{
  "encoder_arch": "efficientnet",
  "vocab_size": 32,
  "loss": "sigmoid",
  "max_steps": 11900
}
Rows from block 3 of the text encoder of a small contrastive image-text model, named by matrix and row number. Rows with one number belong to one neuron. Each number is 128 + 24 x the weight over its row's rms, rounded and kept within 0 to 255. All counts start at 0.
Before each neuron's rows are labels from the 100 texts, of 14848, where the neuron reaches its highest value: "tokens" is the input token at the peak. Only what is clearly more common there than usual is listed. The data: made-up ball-and-stick molecule models. In brackets: how many of the 100, against the usual share in percent.
# fc1: MLP up (text_encoder.blocks.3.mlp.fc1.weight, 1024x256), inputs 52-103
# fc2: MLP down (text_encoder.blocks.3.mlp.fc2.weight, 256x1024, transposed), outputs 52-103

tokens: "," (55 vs 19.6); "and" (16 vs 7.9); "red" (11 vs 3.8); "-" (8 vs 1.9)
fc1.668 [126 168 170 127  94 146 183 115 103  99 122 106 149  89 165 110  92 117 160 142 131 110 142 123 141  79  92  85 121 152 110 172 143 164 134 152 133 140 150 158 130 111  98 119 115 112 137  96 126 129 152 130]
fc2.668 [ 79 105 143 171 123 119 129 105 133  86 103 146 163 131  65 143 155 142 119 134 105 117 113 185 131 120 115 125 173 133 141 109 134 163  83 113 111 114 125 118 104 141 153 124 134 105 153 166 143 127  80 122]

tokens: "white" (96 vs 4.6)
fc1.88 [106  87 133  78 126 106 130 143 126 115 136 118 138 132 171 156 173 121 128 115 112  94 190 125 120 148 118 124 128 139 147 170 136 153  81 154  97  96 117 128 141 116  84 130  67 154 115 115 151 137 131 122]
fc2.88 [168 129 148 110 148 126 153 111 119 146 100 152 129 156 140 138 168 158 133  66 147 155 127 125 133 102 106 122 127 132 122 122 117 101 111 146 157 153 142 133 166 129 133 107 223 117  93 140 119 142 169 109]

tokens: "sticks" (74 vs 3.9); "<end>" (21 vs 5.9)
fc1.611 [148  97 137 104 110 147 159 116 112 134 147 161 153 132  95 109  45 136 123 106 101  81 149 137 117 137 165 111 147 140 152 115 156 137 112 106 127 139 146  97  95  90 131 181 110 160 144 116 108 102 104 118]
fc2.611 [161 122 101 146 118 107 106 117 157 111 160 129 124 136 153 132 120  80 101 109  92  86 149 166  92  99  96 148 114 128 174 102 166 123 144 105 153 135 168 109 113 124  95  85  91 167 107 115 187 129 153 140]

tokens: "orange" (67 vs 1.6); "balls" (33 vs 9.8)
fc1.735 [130  95 143 110 128 155 149 115 155 140 149 156 108 126 119 114 124 142 131 160 188 131  88 112 121 134 112 142 126 122 105 111 142 128 117  97 143 109 142  97 114  83 137 158 114  81 137 126 145 139 100 121]
fc2.735 [116 100 114 154 117 180 124  98 124 103 117 135  86 173 109 118 134 117 148 137 103 147 137 102 136 140 132 172 107 126 160 146 106 129  98 118 116  92 121 103 133 147 100 141 126 134 155 146 112 123 153 126]

tokens: "space" (56 vs 1.9); "filling" (28 vs 1.9); "-" (12 vs 1.9)
fc1.526 [ 96 146 149 126 174 133 122 106 119 121 146 126 160 101 173 164 136 150 141 100 151 153 118 134  84 150 143 113 142  66 135 147 118 139 137 129  80 137 130 162  81  93 133  92 139 104 165 124 150 100 116 139]
fc2.526 [168 152 125 147 153  95 138  99 140 149 148 154 148 124 103 137 121 117 132 130 109 179 148 152  95 124 143 129 102 133  89 150 114  95 151 101 143 129 122 126 108 179 164  85 103 171 127  90 104 122  72 108]

tokens: "sticks" (67 vs 3.9); "small" (23 vs 2); "on" (10 vs 2)
fc1.587 [125  73 138 154 132 162 144 121 153 131 129 103  92 162 128  70 139 147 158 143  88 134 111 123  84 148 125 134 136  98 142 114 113 107 151 132 118 125 109  75  96 113 109 151 124 102 128 135  92 148  84 153]
fc2.587 [133 125 133 120 120 114 109 129 150 160 105 129 189 135 160 132 158 151 112 133 131 194 112 148 120 106 152 109 129 125 117 152  75 112 125 104  78 145 150 138 126 132 158 127 105  80 131 141 191 127 123  97]

tokens: "-" (68 vs 1.9); "balls" (28 vs 9.8)
fc1.392 [137 102 129 118 111  81 106 145 117 142 142 169 110 169 120 137 144  90 133 146  89 153 139 114 111 113 107 134 165 133 141 137  74 169 137 120  91 110 164 125 121  96 166 144 128 156 154 135 105 117 153  96]
fc2.392 [127 167 156 124 139 102 175 135 169 147 138 149 137 115 153 126 121 175 115 146 150 120 120 136 108 118 134 143 155 117 165 134  97 119 168 146 131  99 135 102 121 136 128 118 118 154 115 136 151 100 109 129]

tokens: "sticks" (37 vs 3.9); "<end>" (29 vs 5.9)
fc1.332 [127 110 137 163 133 139  94 143 112 163 191 132 135 107 135 158  74 128 161 131 135 149 146 120 120 145 148 100 112 176 119 158 107 106  80  76 142 117 137 130  72  99 152 127 160 144 103 116 178 165 160 127]
fc2.332 [ 80 139 139 126 108 156 175 118 125 132 100 152 122 170 152 131 135  51 110 121 137 166 112  89 115 148 135 109 140 175 155  84 123 125 154 104 105 154 133 136 172 154  90  88 111 117 145 141 110  81 136 110]

tokens: "and" (59 vs 7.9)
fc1.208 [151 184 136 136 123 142  86 140 136 100 109 113 102 151  94 161 121 111 167 152  88 157  74 145 103 121 112 139 139 105 101 134 142  95 146 152  80 157 156 135 147 134 146 139 141 159  97 133 106 146 136 111]
fc2.208 [ 98  75 156 106 154 169 176 116 159 145 146  81 130 132 124 109 113 143 139  97  67 161  62 130 153 120 140 130 186 141  93 116 138 110 145 122 150 178 126 111 144 133 122 113 161  99 133 133 129 155 111  93]

tokens: "<end>" (100 vs 5.9)
fc1.560 [126 132 121 110 137 144 135 120 102 156 126 156 132 160 158 106 114 124  88 130  66 112 151  91 109 149 134  81  93 149 120 114 153 142 102 168 144 136 130 132 102 105 173 132 124 128 137 143  81 150 173 107]
fc2.560 [118 109 125 108 117 141  98 133 102 171 149 153 149 179 103 114 123  99 133 113 129  98 147 136 130 150  85 139 130 144 116 143 135 136 110 122 149 108 158 155 167 129 136 145 141  77 144 121 131 112 126 114]

tokens: "," (43 vs 19.6); "green" (21 vs 2.4); "-" (15 vs 1.9)
fc1.210 [123 170 145 152 143 121 112 145 149 103 112 118 122 143 109 119 129 120 122 130 191 146 135  95 120  88 108 166 146 113 103 167 145 146 165 109 108 169 145 166 140 156 125 138 116 112 161 127 135 166 136 126]
fc2.210 [115 126 175 139 144 147 108 129 162  82 111 160  92 153 114 118 132 142 100 125 166  80 139 125 170 111 156 146 152 155 118 145 157 139 112  93 164 140 132 101  84 154  99 139 126 132 170  89 115 135 102 119]

tokens: "purple" (33 vs 1.6); "space" (18 vs 1.9); "<end>" (17 vs 5.9)
fc1.46 [114 111 121 122 155 120 133 169 105 157 140 156 162 124 144 138 141  99 161 135 131 122  84 126 154 127 172 140 148 140 158  87 126 115  99 117 139 136 116 134 142 135 137  99  89 126 126 139 102 162 139 115]
fc2.46 [132 109 161 121 138 177 105 122 144 111 136 149 142 112 120 118 154 107 137 156 133 136 127  97 129 174 133 142 150 153  88 127 120 140 140 132 121 125 141 130  99 148  86 111 169 127 165 107 155 118  96 139]

tokens: "-" (72 vs 1.9); "sticks" (12 vs 3.9)
fc1.118 [144 178 113 159 124 129 175 133 122 112 116 128 147  85 118 120 134 131 157 203  92 103 119 122 119 143 106 115 122 137  90 100 125  64 139 121  84 136 102 137  98  95 128 124 109 187 128 161 133 187  88 142]
fc2.118 [134 112 149 148 142 126 119 132 122  81  87 133 122 123 137 113 177 133  97 128 122 126 139 135 112 147 136 126 154 130 158 147 123 179  86 143 123 111 196 135 107 116 109 126 138  75 152 132 113 153 139  87]

tokens: "and" (66 vs 7.9); "balls" (23 vs 9.8)
fc1.381 [150 158 127 117 106 146 102 137 133 119 158 150 104 126 176 125 155 104 127 134 133 141 129 121 110 133 134 158 153 113 144 129 131 163  90 105 166 156 150 107 144 149 107 138 105 127 108 170 130 134 114  96]
fc2.381 [134 128 180 107 123 118 126 121 138 109 102 138 180 128 164 132 135 164 135 157 135 143 109 115 102  77 106 123 153 124 125 140 114 172 118 130 121 156 105 127 138  93  83 111 149 132 182 112 164  99  83 105]

tokens: "and" (57 vs 7.9)
fc1.135 [134 168 146 194 114 112 119 140 120 123 108  95 141 127 147 135 136 136 130 153 118 132 143 126  85 127 132 100 188 130 137 114 114 134 153 144 143 120  90 120  98 169 107 152 120 129  95 103 126  92 110 116]
fc2.135 [160 111 124 127 124  89 100 136 153 128 136  61  95 111 134 172 126 144 139 111  97 165 124 148 109 108 104 123 131 117 115 112 146 172 168 140  81 123 142 131  96 134 121 143 148 134 124 160 155 143 103 124]

tokens: "<end>" (58 vs 5.9); "sticks" (21 vs 3.9); "balls" (21 vs 9.8)
fc1.457 [108  98 115 151 134 138  96 105 140 134 151 148 137 121 163 131 129 179 136 165  95 149 111 116 140  95 102 116  98 133 117 148 122 105 129 134 128 132  93 149 132 124 152  74 144 150 145 103 144 141 136 158]
fc2.457 [147 148 133 102  95 120 138 118 117 126 136 102 139  99 140  81  91 141 115  83 151  97 151 150 119 122 125  96 134 127 127 165 153 181 110 160 122  94 116 103 114 125 151 135 103 132 144 130 154 120 127 107]

tokens: "yellow" (81 vs 2.4); "sticks" (19 vs 3.9)
fc1.216 [ 96 128 121 122 117 176 133 115 143 143 112 119 157 123 142 132 134 102 118 170 150 149 141 102  81 153 142 129 127 129 137 145 113 171 135  91 145 101 130 145 123  74 119 115 122 123 147 149 120 138 161 136]
fc2.216 [138 145  94 143 103 139 109 123 115 125 148  85  80 135 160 130 125 171 128 116 150 128 129 155 164 156 147 152 133 156  94 140 139 148 148 153 178  71 172 148  90 151 134 134 143 115 129 116 111  95 124 150]

tokens: "green" (100 vs 2.4)
fc1.502 [ 93 128 114 148 152 111 101 132 117 152 158 136 137 145 129 102 128 139 134 114 106 136 105 138  92 142 116  89 106 163 168  95 123 123 113 115 133 122 194 107 115 129 122 153  78 110 127 106 138 140  84  70]
fc2.502 [126 124 145 113  82 133 132  94 109 134 135 155 149 158 100 150 125 141 172 143 147 105  98 142 118 111 151  77 141 135 117 119 162 178 169 115 120 141 136 135  82  96 123 144 130 115  98 152 124 145 143 123]

tokens: "space" (65 vs 1.9); "<end>" (19 vs 5.9)
fc1.483 [121 110 132 144 180 129  95 144 138 153 140 163 113 110 136 123 171 121 144 121 126 112 182 148 135 163 119 148 137 148 114 118 122  96 113 127 145  98 124 139 100 108 134  86 116 100 141 138 141 139 117 123]
fc2.483 [144  96 112 155 144 127 101 145  97 130 164 125 129 135 128  82 108 134 102 134 132 145 139 135 112 125 148 142  84 122 114 115 125  99 176 128 108 125 105 150 123 138 125 142 147 108 135 126 163 103 133 104]

tokens: "<end>" (100 vs 5.9)
fc1.616 [130 131 147 140 135 106 149 138  98 134 144 161 115 115 123 117 146 108 154 117 164 130 164 111 130 150 139 129  82 116  69 113 137 117 137  97  93 117 134 149  96  78 127 152 145 129 141 130 127 119 164 115]
fc2.616 [107 126 135 141 129 116 131 177 150  91 108 116  78  92 107 108  82 166 140 161 100 115 153 112 151 128 134 146 120 111 112 122 127 104 117 117 101 140 162 156 149 132 148 119 102 130 108 101 137 126  85 149]

tokens: "purple" (36 vs 1.6); "on" (28 vs 2); "<end>" (14 vs 5.9); "sticks" (11 vs 3.9)
fc1.643 [148 131 121 163 152 114 187 146 152 151  64  75  94 121 149 131 122 222 158 127 154 151 119  94 144 162  97 117 135  94 168 118 154 134 173  81 124 129 107 123 125 128 132  98 163 127 108 136 163 137 170 131]
fc2.643 [144 133 134  92 136 114 155 144 118 128 140 122 110 113 110 127 130  44  64  97 175 107 116 124 129 120 167 113 165 139  97 118 137 119 140 166 169 192  97 155 147 146 129 125  86 104 152 117  95 125 122 164]

tokens: "orange" (55 vs 1.6); "<end>" (25 vs 5.9); "on" (15 vs 2)
fc1.287 [158 147 144  92 118 151 119 138 129 171 106 135 122 132 153 157 183 111 121 121  76 134 111 129 119 162 123 119 131 127 147 182 118 129 129  80 130 109 138 135 133 114 171 140 128  68 121 154 100 112 113 130]
fc2.287 [117 157 145  87 142 114 113 124 139 148 133 129 165 125 148 152 104 114 120 146 166 121 110 129 104 109 197 118 136 134 124  83 148  94 100  77  98 178 126  96 167 136 117 130 131 169  95 148 136 144 167 115]

tokens: "sticks" (65 vs 3.9); "<end>" (26 vs 5.9); "green" (9 vs 2.4)
fc1.481 [157 158 160  93 132  93 128 114 143 140 111 138 130 111  88 156 112 141 108 133 116 142 106 134 146 114  97 136 132 191 163 148  88 144 120 116  93 115 125 117 111 129 172 157 110 108 138 117 150 129 129 105]
fc2.481 [123 136 150 124 141 132 123 113 130 148 108 126 148 105 155 171 138 141 134 166 211 113 109 106 111  94 186 102 115  75 170 139 136  93 132 120 148 122 105 115 124 127 114 167 151 180 105 127 135 130 122 135]

tokens: "sticks" (55 vs 3.9); "," (40 vs 19.6)
fc1.448 [128 131 137 157 149 100 119 109 153 112  78 110  99 125 130 115 160 224 141 111 125 115 119 143 143 144 152 107 121 111  88 101 157 172 160 112 111 155 129 146 160 146 122 106 116 112 142 136 115 118 119 134]
fc2.448 [133 108 178 134 132 134 139 167  83 106 134 128 116 158 140 141 124 132 136 124 108 182 121 124 118 105 121 143 101 115 124 152 145 155 156 180 102 107 118 107  91 128 122 153 129 160 123 123 119 154 132 115]

tokens: "green" (75 vs 2.4); "yellow" (25 vs 2.4)
fc1.64 [136 118 121 111  94 104 146 149 117 120 104 162 150  99 115  80 119 143  70 167 131  94  99 111 143 103 108  89 106 180 127 128 101 119 107 158 117 126 128 137 151 174 143  90 161 108 161 102 161 105  64 139]
fc2.64 [ 85 159 135 127 167 135 117 105 139 122 124 137 160 131 105 113 158 104 107 117 127 103 111 161 142 164  72 130 135 183 146 151 140 153 156 148 185 143  81 106 103 155 127  86 151 147 117 131 151 129 149 138]

tokens: "-" (72 vs 1.9); "<end>" (15 vs 5.9); "on" (8 vs 2)
fc1.530 [140 129 131 124 122 159 185 111 101 133 125 105 156  97 133 139 138 162 152 161  95  83 133 173 156 104  89 130 102 165 105  91 115  86 141 161 131  68 122 148 130 105 107 113 102 186 118  99 129 132 113 134]
fc2.530 [ 98 135 153 153 121 128 138 123 109  85  83 135 158 101  98 115 159 118  96 126 129 103 144 149 143 140 106 115 142 109 160 137 134 135  88 102 120 129 142 110 121 166 103 155 129  94 141 157 115 109 124 137]

tokens: "<end>" (100 vs 5.9)
fc1.90 [120 125 151 120 157 143 158 183  88 151 143 102 166  99  69 143 132 119 105  99 146 173  93 129 112 124 114 134 142  94  86 144 161 140  96 124  92 114 105 135  64 125 151 108 146 106 101 179 119 119 164 128]
fc2.90 [112 149 126 127 120 180 104 129 118 124 177 118 116 141 165 126 159 111 142 115 180 107 128 132 148 119 171 144 115 138 148 112 172 114  96 145 139 141 114 125 154 116 117 145  89  94 114 133 142 105 119 126]

tokens: "orange" (97 vs 1.6)
fc1.98 [128 129 138 138 121 144 161 106 147 156 132 131 125 135 123 144 130  93 115 159 108  98 176 138 124 147 148  98 119 130 132 101 106 113 165  69 198 157 114 162  73 119  96 147 129 103  97  46 142 118 128 109]
fc2.98 [135 122  98 162 102 133 118 161 122 128 127  98 124 117 121 123 123 128  62 121 139  95 133 143 160 110 111 154  96 132 140  88 177 127 142 100 101 105 178  95 136 146  91 129 102 122 105  72 158  91 173 144]

tokens: "yellow" (85 vs 2.4); "filling" (11 vs 1.9)
fc1.218 [ 92 131 113 154 141 176  85 154 137 145 110 153 145 149 127 127 132 142  87 154 125 136 135 111 133  84 143  84 118 122 101 171 113  89 109 118  75 114 143  91 163 116 145 125 116 126 147 151 177 132 102 123]
fc2.218 [138 144 132 145 150 121 124 144 133 128 133 126 127  70 144 117  94 108 140 144 131 122 115 118 121 144 102 122 108 109 106 127 125  96 139 140 151 105 118 138 137 117 163 114 171 127 145 147  94 121 222 124]

tokens: "orange" (100 vs 1.6)
fc1.516 [165 120 168 148 144 116 125 122 136 166 127 101 141 133 150 171 163 140 132 137  70 103  88 102 138 153 153 104 102 137 152 166 134  92 153  76 100 117 116 143 129 103 144 160 152  97 133 125  88 150 123 139]
fc2.516 [103 132 146 125 156 113 136 126 141 131 117 163 150 125 147 122 116 118 123 134 136 128 143 144  92  96 169 109 143 180 137 120 133 122 101 123 117 153 146 131 135 137 123 119  87 114 117 129 152 134 140 115]

tokens: "sticks" (49 vs 3.9); "<end>" (23 vs 5.9); "green" (10 vs 2.4)
fc1.437 [126  91 147 137 132 121 144  99 157 102 148 117 136  65 144 145 111  98 128 100 151 103  88 186 135  94 164  80 134 165 175 149  97 135 149 137 122 141 138 108 133 128 107 154 129 175 149 134  88 123 114 104]
fc2.437 [156 104 125 160 123 103 136 127 167 154 118 151 128 124 151  92 152 209 134 165 113  93 117 139 129 123 130 103 129 139 122 145 152 119 133 150  88 172 104 115 103 110  87 124  79 138 147 131  87 135 125  90]

tokens: "purple" (91 vs 1.6)
fc1.382 [140 115 182 118 146 147 158 142 144 107 142 101 137 125 137 169 140  86 121 131 155 134 124 117 102 128 155 120 129 151 123 137  89 123 120 160 113 157 121 165 159 142 118 142  97 129  90 118 133 169 119 132]
fc2.382 [147  96 149 110 116 126 120 146 165 111 176 144  76  85 137 129 144 160 153 115 110 177  88 118 115 116 146 112  96 160 127 105 145 111 117 144 147 142 151 125 123  81 108 124  96 117 108 152 156 166 163 159]

tokens: "and" (38 vs 7.9); "<end>" (22 vs 5.9); "green" (9 vs 2.4)
fc1.257 [141 148 129 159 120 141 158 138 117 100 150  95 117 100 111 108 111 148 170 149  94 148 111 112 121 127  95 137 117 138 134  91 114  99 123 122 119 145 173 124 130 127 164 165 109 103  95 138 120 104 184 133]
fc2.257 [122 130 126 110 122 110 112  98 165 113  95 144 156 112 106 134 119 127 173 155 110 185  95 114 104 114 149 156 166 108 114 132 115  77 153 114 193 188 129 117 153 108 163 166 115  98 129 126  86 128  81 130]

tokens: "yellow" (100 vs 2.4)
fc1.617 [108  96 137 115 115 142 161 115 147 108 136 162 124 135 124 131 165 168 147 143 134 141 136 154 162 151 156  70 140  99 111  97 112  63 180 119 157 142 162 151 145  76 146 137 134  57 171 104 128 114 137 163]
fc2.617 [114 178 114 131 156 133  84  85 110 128 115  92 119 121  74 133 139 184 167 118 143 160 152 170 116  73 132 113 119 148 135 115 130 193 157 115 179 132 164 133 149 170 118  83 119 111  99 134 135 108 155  87]

tokens: "purple" (81 vs 1.6)
fc1.196 [125 134 126 170 130 131 122 125 136 160 115 132 124 122 105 130 136 156 113 151 125 152 138 111 184 184 135 161  73 135 132 144 131 115 157  82 105 155 116 140 153 119 142 136 126 160 116 103 146 136 160 132]
fc2.196 [136 128 115 102 129 134 150 156 145 135 103 160  93 124  96 124 115 108  89 119 112 118 136 132 112 117 161 165 155 118 136 108 128 135 142 117 154 158 144 132 114 100 121 124  79 127 142 108 146 112 133 135]

tokens: "three" (90 vs 0.6)
fc1.550 [104 129 108  93 125 133 105 135 147 134 123 127 138 133 124 141 122 103 146 157 108 103 144 169  94 112 124  87 154  98 106 117 100 123  97 211 122 150 165 114  59 128 158 153 103 127  86 141 120 141  88 154]
fc2.550 [123  95 144 112 138 140 142 127 156 133 132 185 129 116 119 131 121 121 148 164 130 101 169 148 136 121 124 140  91 148 131 155 102 105 155 112 126 131  90 117 154 116 145 161 100 118 128 124  99  99 133 157]

tokens: "three" (63 vs 0.6); "on" (37 vs 2)
fc1.386 [171 150 134 129 109 183 105 105 129 125 143 174 117 150 147 124 155  97  93 106  97 113  92 128 113 105 137 123 112 113 123 120 158 158 130 104 142 102 148 159  93 133 123 110 126 145 102  75 104 132 116 161]
fc2.386 [135 125 121  94 106 168 122  87 108 121 153 163 188 120 142 135 116 129 132 147  99  88 136 115 102 107 143 100 114 114 124 129 157 114 100 147 135 123 132 130 147 120 103 168 139  67 151 121 113 145  91 148]

tokens: "," (80 vs 19.6); "<end>" (19 vs 5.9)
fc1.20 [108 160  96 101 111 144 100 163 105 133 164  98 110 112 136 128 133 114 105 132  96 144 157 130 151 118 155 103 168 146 142  97 112  90 133 135 165 159 162 145  70 133 132 127 114 150 113 141 117 198 141 116]
fc2.20 [131 132 131 111  94  86 111  95 159 132 152  98 130 125 102  76 113 141 132 124 153 113 131 156 136 147 119 120 145 143 115 137 156 135 136 107 122 130  98 116 166 148 110 147 117  93  91 150 142 135 144 125]

tokens: "three" (53 vs 0.6); "<end>" (47 vs 5.9)
fc1.238 [ 93 163 110 130 142 110 139 116 159 140 160 138 122  95 123 116 124 118 113 117 135 118  97 148 136 103 112  96 105 127 141 127 170 154 127  91 134 125 125 141 174  83 101 159 138 134 101 135 174 127 121 121]
fc2.238 [124 140 126 135 136 110 118 104 164 113 116 108 127 146 119 114  97 137 178 152  66 172 151 129 142 108  92 155 157 134 102  98 176 154 117 122 126 110 130 139 124 128 137 163 130 130 155 126 142 164 143 112]

tokens: "white" (65 vs 4.6); "-" (18 vs 1.9); "green" (11 vs 2.4)
fc1.420 [143 120 128 128 145 111 161 118 109 155 111 138 121  82 136 121 120 147  89  81  75 150 151 106 174 149 123  98 110 140 134  97 151 143 119  97  92 141 132  71 125 137 105 133 110 125 155 114 148 134 106 119]
fc2.420 [135 196  94 118 118 112 139 131 146 119 120  74 137 102  93 135 107 160 190 124 136 136 116  88 173  80 116 121 127 136  98  87 134 120 127 128 194 158 118 122 146 147 147 116 156 136 137 132 156 132 136 127]

tokens: "purple" (71 vs 1.6); "<end>" (12 vs 5.9)
fc1.689 [ 97 127 169 133 111 139 142 152 146 107  75 111 125 159 130  99 156 171 132 127 131 116 125 182 128 152 141 168  93 133 105 107 142 109 152 121 109 138 132 116 110 140 104 133 138 111  80 177 126 115 175 159]
fc2.689 [124 122  98 100 126 134 123  78 147 110 121 109 141 129 124  98 156  86  84 182 147 138 132 129 129  74 124 131 148 110 143 114 155  97 140 152 154 183  91 141 141  96  80 101 117 120 124 160 117 158 143 169]

tokens: "space" (39 vs 1.9); "-" (32 vs 1.9); "<end>" (16 vs 5.9); "sticks" (13 vs 3.9)
fc1.143 [165 134 148 149 100 125 149 138 120 115 128 154  87 160 135 154 136 123 122 126 123 115  79 147  94 111  92 161 119 124 151 101 135 135 115 111 135 160 175 138 185  83 160 119  75 125  96  81 139 197 181 118]
fc2.143 [100  80 139 112 139 142 124 132  98 114 157 123 107 118  68 175 141 155 121 135  96 131 156 130  96 170 140 113 124  83 150 167 117  71 131 111 139  95 153 172  83 148 121 152  99 141 123 149 126 108  75 106]

tokens: "sticks" (34 vs 3.9); "<end>" (31 vs 5.9)
fc1.63 [122 135 114 171 109 170 125 139 116 120  88 152 132 140 126 156 133 190 111 113 109 119 152 177 156 131  91  71 118 138 127 109 128 133 111  82 141 135 141 109 124 131 149 118 125 144 126 120 119 139 128 143]
fc2.63 [124 107 132 124 106  98 155 117 170 117 114 147 130 134 130  96 142 137 169 113  97 120 185 167 180 134 131  82 140 121 141 120 139  96 143 137  76  71 143  93 101 163 122 171 111 111 114 133 160 117 141 116]

tokens: "space" (60 vs 1.9); "balls" (31 vs 9.8); "-" (9 vs 1.9)
fc1.684 [147 142 174 139 113 158  96 141 123  76  86 120 107  92 137 128 116  93 114 145 154  90  95 135 124  92 126  90 121 202 144 139 147 106 127 154 109 162 131 138 188 138 170 132  97 119 145 125 149 151  56 123]
fc2.684 [114  93 154  87 150 108 128 153 134 145 142 109 155 129 132 124 137 166  96 128 131  83 138 146 123 153 162 124 123 165 133 136 132 141  80 116 172 147 163 149 125 143 152  79 143 155 132  99  64 137 171 139]

tokens: "space" (86 vs 1.9)
fc1.239 [122  80 125 141 152 143 151 165 119 114 157 121 143 108 170 132 125 146 142 108  97 111  90 130 136 154 119 138 115 119 141 107 166 159 133 141 126  91 141 113 133  86 167 135 123 173 123 125 137 157 150 138]
fc2.239 [116  88 139 169 112 124 118 123 125 118  89 135 128 136 134 154 112 152 110 115  85 115 136 124 134 105  86 139 141 130 163  93 139 122  60 100 125 170 153 129 135 123 142 103  92 158 128 146 129 142  71 106]

tokens: "yellow" (51 vs 2.4); "<end>" (40 vs 5.9)
fc1.30 [145 144 134  89 148 148 139  96 121 124 157 160 151 104 120 104 147 133 172 141 113 112 152 130 122 115 172  99 122 121 109 120  82  95 157 136 156 167 124 174 130  94 133 132 178  98 130 137 101 141 140 137]
fc2.30 [106 151 100 144 111 100 155 112 131 110 148 102  97 153 141 206 118 172 145  84 143 164 103 168 109 110  94 142 128 122 122 128 147 138 163 130 148 108 125 166 120  97 131  91 100 113  87 122 105 119 216 118]

tokens: "white" (100 vs 4.6)
fc1.654 [ 93 111 140  80 159  69 158 110  96 117 116 136 126 166 129 157 138 164 109 108 141 102 165  84 137 155 150  79 134 137 138  91 117 173 133 120 143 130 126  95 135  87 140 145 109 149 121 124 107 153 111 141]
fc2.654 [113 165 113  88 116 129 112 126 149 165 160 171 120 171 125 152 137 108 121 137 134 147 153 107 123 141 103 113 117 115 103 161 135 146 156 141 139 120 111 124 143 140 157  95 122 192 143 122 138 128 112 127]

tokens: "<end>" (61 vs 5.9); "filling" (27 vs 1.9); "sticks" (11 vs 3.9)
fc1.175 [177 110 105  73 121 165 150 122  93 130 135 177  96 135  90 137  97 125 125 113 125 114 118 106 156 168 106 134 147 122 118 104 109 111 127 144 136 106 116  97 158  92 120 171 122 136 149 145 150  79  94 106]
fc2.175 [119 108 117 133 114 146 152 134 126 200 135  92 131 139 132 126 128 140 153  94 149 132 124 116 138 148 136 148 101 117 116 171 128 108 133 126 116 118 110 127 127 118 147 131 118 185 148 140 144 136  93 134]

tokens: "purple" (53 vs 1.6); "," (43 vs 19.6)
fc1.22 [128 157 152 142 107 115 131 144 150 151 139  99 111 165 162 122  79  98  63 109 124 131 106 128 125 164 145 137 157 151 115 137 160 154 126 110 159 192 155 127 102 127 105 151 109 128 132 108 106 176 165  94]
fc2.22 [141 153 140 126 130  88 124 147  78  96 121 148 111 139 100 120 138 177 142 117 107 100 144 142 133 175 182 146  79 138  97 132 143 122 131  63 115 136 145  90 100 148  99 115 101 170 133 169 119 156 138 110]

tokens: "space" (68 vs 1.9); "<end>" (30 vs 5.9)
fc1.683 [133 142 120  93 163 113  89 114 130 166 123 122 119 124 153 151 136 145 155 133 119  81 141 123 107 112 139 128 142 157 161 140  92 122  97 107 136 157 126 126 116 126 156  71 149 127  89 111 143 154 167 135]
fc2.683 [ 97 142  79 111  67 109 136 128 151  96 153  98  96 101 116  86 120 130 123 125 148 107 154 168 129 106 123 132 153 117 121 117 146  94  99 176 149 149 167 126 122 143 108 166 107 134 138 145 131 175 104 164]

tokens: "three" (57 vs 0.6); "sticks" (24 vs 3.9); "<end>" (19 vs 5.9)
fc1.111 [149  93  79  78 121 129 110 148 135 163 109 139 119 120 146 147 117  93  70 131 123  62 124 133 146 108  97  94 136 100 184 116 118  94  99 157 148 111 180 101 140 133 119 108 131 150 145 132 175 112  84 149]
fc2.111 [ 72 100 153 152 130 189 134 132 114 126 131 152 119  96 109 100 136  80 109 121  51  99 124 118 159 131 111 130 147 142 156 122 138 140 150 145 185 109  96 143 109 144 139 140 164 124 100  81 148 112 142 123]

tokens: "orange" (77 vs 1.6); "small" (8 vs 2)
fc1.311 [142 152 152 132 111 137 116 114 124 134 139 103 142 129  96 134 148 118 165 116 135 113 150 101 133 127 148 117 125  90 110  94  85 105 134 131 157 138 144  90 147 137  87  93  91 104 134  94 150 123  77 109]
fc2.311 [117 112 103 113 127 121 125 112 102 128 109 141 151 116 120 147 114  73 127 102 107 136 143 108 153 107 121  95 164 138  88 134 121 112 123 124 134 107 162 126  94  80 153 161 165 123 135 138 113 146 125  96]

tokens: "space" (72 vs 1.9)
fc1.92 [139  95 163 147 123 134 133 123 132 108 104  94 115 114 166 155 104 145 120 110 160 110  97 129 143 130 165  91 104 129 148 114 158 114 150  90  94 103 103 126 155 124 167 126 132 131 166 144 159 161 135 124]
fc2.92 [135 136 115 137 129 101 109 160 140 139 129 147 138 175 145 113 116 200 124 126 118 119 106 146 116 125 119 126  96  97 131 107 117 152 117 158  89 128  91 119 110 136  95 112  56 148 135 109 118 173 137 141]

tokens: "purple" (71 vs 1.6)
fc1.467 [142 117 105 109 146 112  98  92  65 149 193 120 157 100 154 137 111 124 133 136 172 126 121 141 148 159 145 150 102 138 130 125 103 145 164 107 123 110 132 134 153 188 184  97 168 147 105 136 161 112 146 150]
fc2.467 [139 124 129 113 121 175  91 177 160 126 173 127 122 132  98  95 141 144 152 165 106  90 117 113 130 149  97 113 130 143  92 134 148 106 132 122 139 134 104  86 124 137 153 173 124 116 132 132 109 132  42 119]